{
  "model": "segmentation model",
  "dataset": "flat shapes of many kinds, plain or patterned, on busy backdrops",
  "train_examples": 97500,
  "image_size": 64,
  "crop_scale_min": 1,
  "horizontal_flip": false,
  "translate": 0.06,
  "num_classes": 21,
  "encoder_arch": "vgg",
  "encoder_norm": "groupnorm",
  "encoder_activation": "relu",
  "encoder_weight_standardization": false,
  "encoder_depths": [4, 7, 7],
  "encoder_kernel_size": 3,
  "encoder_stem": "single",
  "encoder_widths": [80, 128, 240],
  "encoder_downsampling": "stride",
  "decoder_norm": "groupnorm",
  "decoder_activation": "gelu",
  "decoder_weight_standardization": true,
  "decoder_widths": [32, 64, 128, 128],
  "decoder_blocks_per_level": 2,
  "decoder_block": "basic",
  "decoder_attention": false,
  "decoder_upsampling": "pixel_shuffle",
  "init": "kaiming_normal",
  "residual_init": "none",
  "optimizer": "normuon",
  "muon_scale": "original",
  "lr": 0.014,
  "momentum": 0.9,
  "nesterov": true,
  "orthogonalizer": "polar_express",
  "adamw_lr_other_params": 0.001,
  "grad_clip": 3.0,
  "steps": 8000,
  "batch_size": 128,
  "epochs": 10.5,
  "lr_schedule": "wsd",
  "decay_fraction": 0.2,
  "final_lr_fraction": 0.1,
  "warmup_steps": 800,
  "weight_decay": 0.09,
  "adamw_weight_decay_other_params": 0.05
}
Rows from block 14 of the encoder of a small segmentation model, named by matrix and row number. Each number is 500 + 40 x the weight over its row's rms, rounded and kept within 0 to 999. All counts start at 0. Numbers have three digits each.
After each channel's rows are labels from the 100 images, of 14976, where the channel reaches its highest value: "top examples" is what is common among them. Only what is clearly more common there than usual is listed. The data: flat shapes of many kinds, plain or patterned, on busy backdrops. In brackets: how many of the 100, against the usual share in percent.
# conv: 3x3 conv (encoder.blocks.14.conv.weight, 240x240x3x3, each kernel summed), inputs 160-239

conv.152:491433453492459498508552503488573506470526431502526496473480444492479449503468494537542501502480437528552432484470503446491455506502452480503478486465462457504457558469545451482418484490494515499489557554548492527519437521487523628471453474
top examples: hexagon (100 vs 13.6); largest shape: hexagon (100 vs 8); count: one (48 vs 20.4); count: two (44 vs 20.5)

conv.8:495537483498443501539559479570382478493466502448484501497536529515493436478484515512556518466472534491499533509514489504502531500537469509497508386501450553506503445477553509526480505492497558492500443463496500504579436476499447504506520507
top examples: flower (32 vs 13.5)

conv.225:497465499498527500461436501453443494471485520420577499404477487490483512524484483550497472505512515580464588485497487521493580488501461522500513467515557461502490525515541494555497532494495556537499516457591496497537454432498421500517447477
top examples: drop (35 vs 14)

conv.11:501450493501511501550512475460525501459509591534398502499467516478533495545516495528510477473510452430510461497479519492470464569482571486482503529490524497479494490491481522469535478504498513563502440574495502496447464468503516456467492515
top examples: triangle (39 vs 14)

conv.26:500500506502421500469586476525461472507480508431523501451504519489509461516512495513500428465466504480511538597529512408490595483513464523487488477516550542514483453501542482484500434494503498566499456522581499510534420497498450518519492540
top examples: flower (44 vs 13.5)

conv.88:488447499492485500476507483530430430489429550493468500523500472500480521518506498480483384506447496519493456469473500507529478507463427497506481441514426565530398469494485404532520464488490513489502524430476503503533428457504458520523476450
top examples: hexagon (100 vs 13.6); largest shape: hexagon (99 vs 8); count: one (47 vs 20.4)

conv.103:488536522494498499573509473515510548498449522488499498539552514511494446475508529498484443563449514531503514541522520420472503502495485518475510524490510538516504526508480433439520477479489498492498458560451498489542576476496486547574487452
top examples: largest shape: ring (27 vs 6.3)

conv.1:497520549501518498471478504458484444512518554519472497476410494494477468582479581518467503663551506553513541540624518477543529529493501523491501474509359505526492501552492437487498507495502494453498577490424499494561444543497499518512508430
top examples: ring (55 vs 14.1); largest shape: ring (46 vs 6.3)

conv.127:496518515499476502499500583521525499476478481529450502515470525562493420432543502486545508545507560515504442508430506526585497549510432509576483460484509480518447556479523499460475527521506579528498520531509498494487455472498548543547503507
top examples: square (73 vs 14.2); largest shape: square (72 vs 7.1); count: one (57 vs 20.4)

conv.14:495423496498549498515496475468497533481487595496532496492496575470473552484480526526533444519481466504460456506456472446445458496488500539470492581464521510479536475540558484506549496472487508546498474526480496505474527534498486454562560520
top examples: count: one (50 vs 20.4); ring (33 vs 14.1); largest shape: ring (27 vs 6.3)

conv.181:494459504497492500469526503532459449482496457435511500471574548501523500562512559509466500506455491553515544399525490520466608485465492498493533575510462519490490495463530493544484523500493467560499571459501496509531483515498466499504440502
top examples: cross (39 vs 14); hexagon (32 vs 13.6); largest shape: hexagon (26 vs 8)

conv.5:501524480500486499487605512502468515501473521516473499487438497509475512483509526500497515482538528449482455608526498486501543453494450520516487500491518543496464524546558478458430443500497504536502523556437500491536495490503497428513556430
top examples: triangle (41 vs 14)

conv.113:495463503498501500465545488505518511518418505451502500505548470478499485549486470497530564555448458479515382592507494502493593542518482502500480518513505516510468560500567491446517468481495500560497504463444494488577528508495479500414443511
top examples: ring (42 vs 14.1); frame (41 vs 13.8); largest shape: ring (37 vs 6.3); largest shape: frame (35 vs 4.8)

conv.56:502483499502341501480547511538465488479475545454453501441580493497503460546508493476486525517425489572477523477494487504494466495561463509507497485490456605494534510512514535451502498504501481518500480461438500489535519530500516558459486504
top examples: flower (48 vs 13.5)

conv.34:489522515496519502499521477463577433486467480427508502443493599514545503456525448534508533458421535463514489500470502489536470574527520561450488446523482494485598531492540508452554505470491485435501484507505490483555519448498515526496476479
top examples: pentagon (90 vs 13.9); largest shape: pentagon (88 vs 7.8); count: one (57 vs 20.4)

conv.146:496549502498484501589512479508526535488514487481439500513440512505491539544505551468459563491583521505610547590522508461475634483480497542513509418501528469482470526510556445569451577503501478510499499475601502486515485525498486506526578477
top examples: circle (38 vs 13.8)

conv.90:497483484495471503495472493504472495473472586512441502497460552532522507485568510460481417479492483488443473476465459479476506671496559534468544502437497506498483499489468457494549500496494474472498524479447494472491542567500516535428527465
top examples: pentagon (84 vs 13.9); largest shape: pentagon (82 vs 7.8); count: one (64 vs 20.4)

conv.229:502575512501491500466454456546471542525563557554469500549539513509488460457470513469482400508484521498482549529508501505474474477484530502454500497472469456534436484542479489523489515493512447443499524493530496496566426515499538479614476496
top examples: circle (93 vs 13.8); largest shape: circle (93 vs 8); count: one (65 vs 20.4)

conv.223:495516508497447501522604498442581518511459576486516501552556507497505503504505521503502449517457494445506438450551497455489560510548507510501507559494524567501537553463441490424512399495504538523501528555510504484572560574501485499469469520
top examples: cross (46 vs 14)

conv.140:498494498499464500526544501483573561496474540557424498534417531500493539430504552514500453420490515421578413532444471463501527543516519494517499443479512547489525541516517495452526465503495466487499596561496496479475542618499452540477562458
top examples: frame (72 vs 13.8); largest shape: frame (40 vs 4.8)

conv.168:492478478497398499494434515527582559496552523505502499493431477498455534477532526522563462506494475545466455474467487537507520467519499517546474483493548485499469507517502517452510494496495556465499466530524498493467472524497532548488482499
top examples: count: one (42 vs 20.4); frame (33 vs 13.8); largest shape: frame (26 vs 4.8)

conv.215:499503500499469501513536497550460615509515479462554501568546511504509512481514557546530500500566534558452481506488504435505559498524466511506508564507479523517506500495533490501501526504502503587500499558551502505578502595500521549468495554
top examples: circle (49 vs 13.8)

conv.142:492448458498497500485495481515499548489519477515531501524555531488480467486500482531448453522489466580482492498505505483456513500547496533467500487502476538484699486525550469465541484479482461533498498480503494490499452505494468511453490544
top examples: flower (52 vs 13.5); star (42 vs 13.8); largest shape: flower (37 vs 3.7); largest shape: star (35 vs 3.9)

conv.162:497517516497477501484498497544417530515570388498558501556531484488513524470491549499503541509554486558525543483509510520485517501495491496481509491530516492512522454485503494528482567498498473570500501543542502511581484553501527488481501499
top examples: hexagon (73 vs 13.6); largest shape: hexagon (63 vs 8)

conv.82:498478498499563499547499497500409439496506473514476499465537541499503530473500496494484522480586481461550573351452491568474468514481567491508513449503457515500494489516458545531518490495501482576501575442411498501499613588500470461459507556
top examples: count: five (42 vs 18.1); cross (38 vs 14)

conv.100:503496501501539501533545478474426401475530462538504501498474540487497484508485538481491503448674479494528550453502496537507523493458403495467487454507441508494506434458422514559479547488497505567502555454465507507547477517503477472461474513
top examples: count: five (40 vs 18.1)

conv.96:499481497500494500439623508460573517484407546519541501519471514522504585501504524475516467454517488465447482496533503509520550528474537487507491473504450465492524521463476461483520467502502517503499469507615499495516433477499508546458499568
top examples: count: five (48 vs 18.1); frame (35 vs 13.8); cross (32 vs 14)

conv.144:503461498501505501481484513527404482473487460547421501460426557504491533481514490496508454530532467471406482534440513546518577531438459554537493519519416540507489479469500614470518434512500581477503527516473494504491453516506426482525625429
top examples: square (33 vs 14.2); largest shape: square (30 vs 7.1)

conv.119:502498467502455499527537517473434503480508481412526498483447529471512527495496517488472501486571468552524548409524492523502570545529481508515491418469467568486584508470504546512481506497490474631502496440492501490599472586502459485506484539
top examples: flower (31 vs 13.5)

conv.33:509492503504540497532453519488487487539494452530422496495492498497520453481507470534489491509454466480503481473487560492507447541512553526485515544498488467504553531491474472479571508477500533444498451538497502570488503498498519478469486476
top examples: hexagon (100 vs 13.6); largest shape: hexagon (98 vs 8); count: one (44 vs 20.4)

conv.69:504522522501448499444582513500460399511465413443471499491551494529500467488515427520495492505527539530511501460476496520499583535499517512503516487483480455504459526451508565524493508497503499563501464384538500501464441450502458526504437551
top examples: cross (53 vs 14); gear (37 vs 14)

conv.219:497515494497500499540528521484518523494447615519439499476519479512495516486503455493521473502451503497520489530492494544534531465465405492513488455504482490491439492472498597474480462500499559493499438520454498502495464433499451525519511577
top examples: triangle (65 vs 14); largest shape: triangle (41 vs 5.3)

conv.58:501504513500526499550374501515502538508549462551495499531451522519504481509476554515499519526488487530438546524487530464511432549513527502505501470529384391477515552497498458474525571492500500549500453490517501505408531568500537476524550523
top examples: circle (57 vs 13.8); largest shape: circle (50 vs 8)

conv.91:498519528499466501575468510495492472497489404488448501520614523523510504420517591518473428482580508473537560434497504430503556509494480513512513524492533512474548466492439530512483524511506491592499525561479501507527519551500548494484462501
top examples: gear (39 vs 14)

conv.166:499509509497575500462459499465499504504482512509506499517482437486493554455497586512529505459583502506518542438531510509477548478514524477505482533511515568513468481466474461503531528491490488443501450489548498505551520494500495503465502436
top examples: flower (33 vs 13.5)

conv.45:501476467499453500561426518497515522471528523502523500461476499490518538423488509484500500490498524424578470473529491545502459480507494479521495513486523521483499493555534560527489481505504494494500538553390502489440607568501537561453536507
top examples: frame (58 vs 13.8); largest shape: frame (25 vs 4.8)

conv.93:505529572503489500489492483563506545525459539468508501545500488497493506524494455514469522583500537509441477506467500465504510533539490521500485456529512470521535507516529511468495528502508492569499476453528500500533490466497459550450500555
top examples: ring (48 vs 14.1); count: one (46 vs 20.4); largest shape: ring (43 vs 6.3); largest shape: circle (27 vs 8)

conv.44:500536526499523501534534485451445487479479435487506502431548592508530469468534427553514463486493509492464507452509518517528477574511598557482517503523506496497606493524494534450617523501502495452500451475501500495505490445500482504539511477
top examples: hexagon (35 vs 13.6); largest shape: hexagon (34 vs 8)

conv.64:497482499499465501477628504468464504493517574531499500578434557475524502583492480494509486537516516568498492499553501480513518524540513481506490444532434500492501531454594492497510469499497515540500583471554499497523431473501467575479499533
top examples: frame (76 vs 13.8); largest shape: frame (29 vs 4.8)

conv.53:505508496502457499552432507553567614510555532480443498453436465494482441512502481522511476537436524514487471559541485482509583449514478509528491414493552496512470495477508486521499438509499545476502515536520505493586498506502524482579558502
top examples: triangle (61 vs 14); largest shape: triangle (36 vs 5.3)

conv.198:498473494499403500422522496491424358486520422414568500466538454503506483573495507495478526516537474573499531532496500510487629521527482486502492498510484561492496530501524461477505505496500496517498529505461497499585444485497483468496458469
top examples: gear (40 vs 14); frame (38 vs 13.8)

conv.150:489509515495525499455498521555392457497512427507449499559503477489490466428516496483501446503482469458538525446527494485509443546490582513483468437440521463507558490428484450455522462491488544544492472476481498500451451496492526596433437478
top examples: pentagon (59 vs 13.9); count: one (58 vs 20.4); largest shape: pentagon (56 vs 7.8); largest shape: hexagon (43 vs 8)

conv.68:495522510498499500499577510519493568507471571501525500569536493503497497517505462509470494519576522496492520529519487458472533485494516512507500548481538581486513519521483513511521566504498501516499464580535497493545571586499546512493572477
top examples: circle (32 vs 13.8)

conv.149:497514509497387499510541475534435483487525468415554498402464483482497475513503429535503475545442546521466471481487517507484491500547511506480485424512474571484521531476471505560499538480496576512500474470434497498558476444501445495509473428
top examples: drop (32 vs 14); heart (31 vs 13.5)

conv.200:499506502499453500504538515533533501499513452456530499582624450506496550425501597493502514530526500514517529451508483411510545471507514472508493599491556525499493531484463515498480552514503490545500503595495502510545594616500529510499507515
top examples: hexagon (53 vs 13.6); largest shape: hexagon (42 vs 8)

conv.27:497485481499577498479525501513494531503468451570487497469583503487523499470473525523493502460514450466460520475462520490484473528517504450504518544507507500505501503480486536458428542504494530523499497582573501498512525599501527501461468571
top examples: gear (33 vs 14)

conv.32:500471503499504500523490520492539516493508520510548500541515460498492458512506371485512515481391500485481478529521474486509472483533491493540521490471524507471455506533508499465551411502499512450503518567490507474447510512505530493472515529
top examples: cross (33 vs 14)

conv.38:497494509498460501523496510555570538515496565489476502452453499501485477480516476505540435537389493488479528588505502485554532472505462514522475477493548483511481521473536536448487416502499569503499420545445501507543490509499519507547554541
top examples: triangle (38 vs 14); ring (33 vs 14.1)

conv.63:490454485497393500503537490541492537440530433510503499443419548483510505582498494464468472474572503513532500491490502396546562494489524549501514585490467508469519480482494447537545553492498456552498526499532499495505410491499474520501522433
top examples: largest shape: circle (27 vs 8)